Rows from block 9, named by matrix and row number. Rows with one number belong to one attention dimension. Each number is 128 + 24 x the weight over its row's rms, rounded and kept within 0 to 255. All counts start at 0. Numbers have three digits each. After the name is the row's rms in percent of the matrix's.
# v: attention value (model.blocks.9.attn.v.weight, 192x192), inputs 64-127
# proj: attention output (model.blocks.9.attn.proj.weight, 192x192, transposed), outputs 64-127
v.10 540:128128128128128128128128128128128128128128128128128128128128128128128128128128128128128128128128128128128128128128128128128128128128128128128128128128128128128128128128128128128000128128128128
proj.10 780:129128128128128128128128128128128128128128128128128128128128128128128128128128128128128128128128128128128128128128128128128128128128128128128128128128128128128128128128128128128128128128128128
v.52 099:128128128128128128128128128128128128128128128128128128128128128128128128128128128128128128128128128128128128128128128128128128128128128128128128128128128128128128128128128128128128128128128128
proj.52 294:128128128128128128128128128128128128128128128128128128128128128128128128128129255128128128128128128128128128128128128128128128128128128128128128128128128128129128128128128128128128128128128128
v.82 571:128128128128128128128128128128128128128128128128128128128128128128128128000128128128128128128128128128128128128128128128128128128128128128128128128128128128128128128128128128128128128128128128
proj.82 436:255128128128128128128128128128128128128128128128128128128128128128128128128128128128128128128128128128128128128128128128128128128128128128128128128128128128128128128128128128128128128128128128
v.172 250:128128128128128128128128128128128128128128128128128128128128128128128128128128128128128128128128128128128000128128128128128128128128128128128128128128128128128128128128128128128128128128129128
proj.172 570:128128128128128128128128128128128128128128128128128128128128128128128128128128128128128128128128128128128128128128128128128128128128128128128128128128128128128128128128128128128128128128128128
v.173 315:128128128128128128128128128128128128128128128128128128128128128128128128128128128128128128128128128128128255128128128128128128128128128128128128128128128128128128128128128128128255128128128128
proj.173 590:128128128128128128128128128128128128128128128128128128128128128128128128128128128128128128128128128128128128128128128128128128128128128128128128128128128128128128128128128128128128128128128128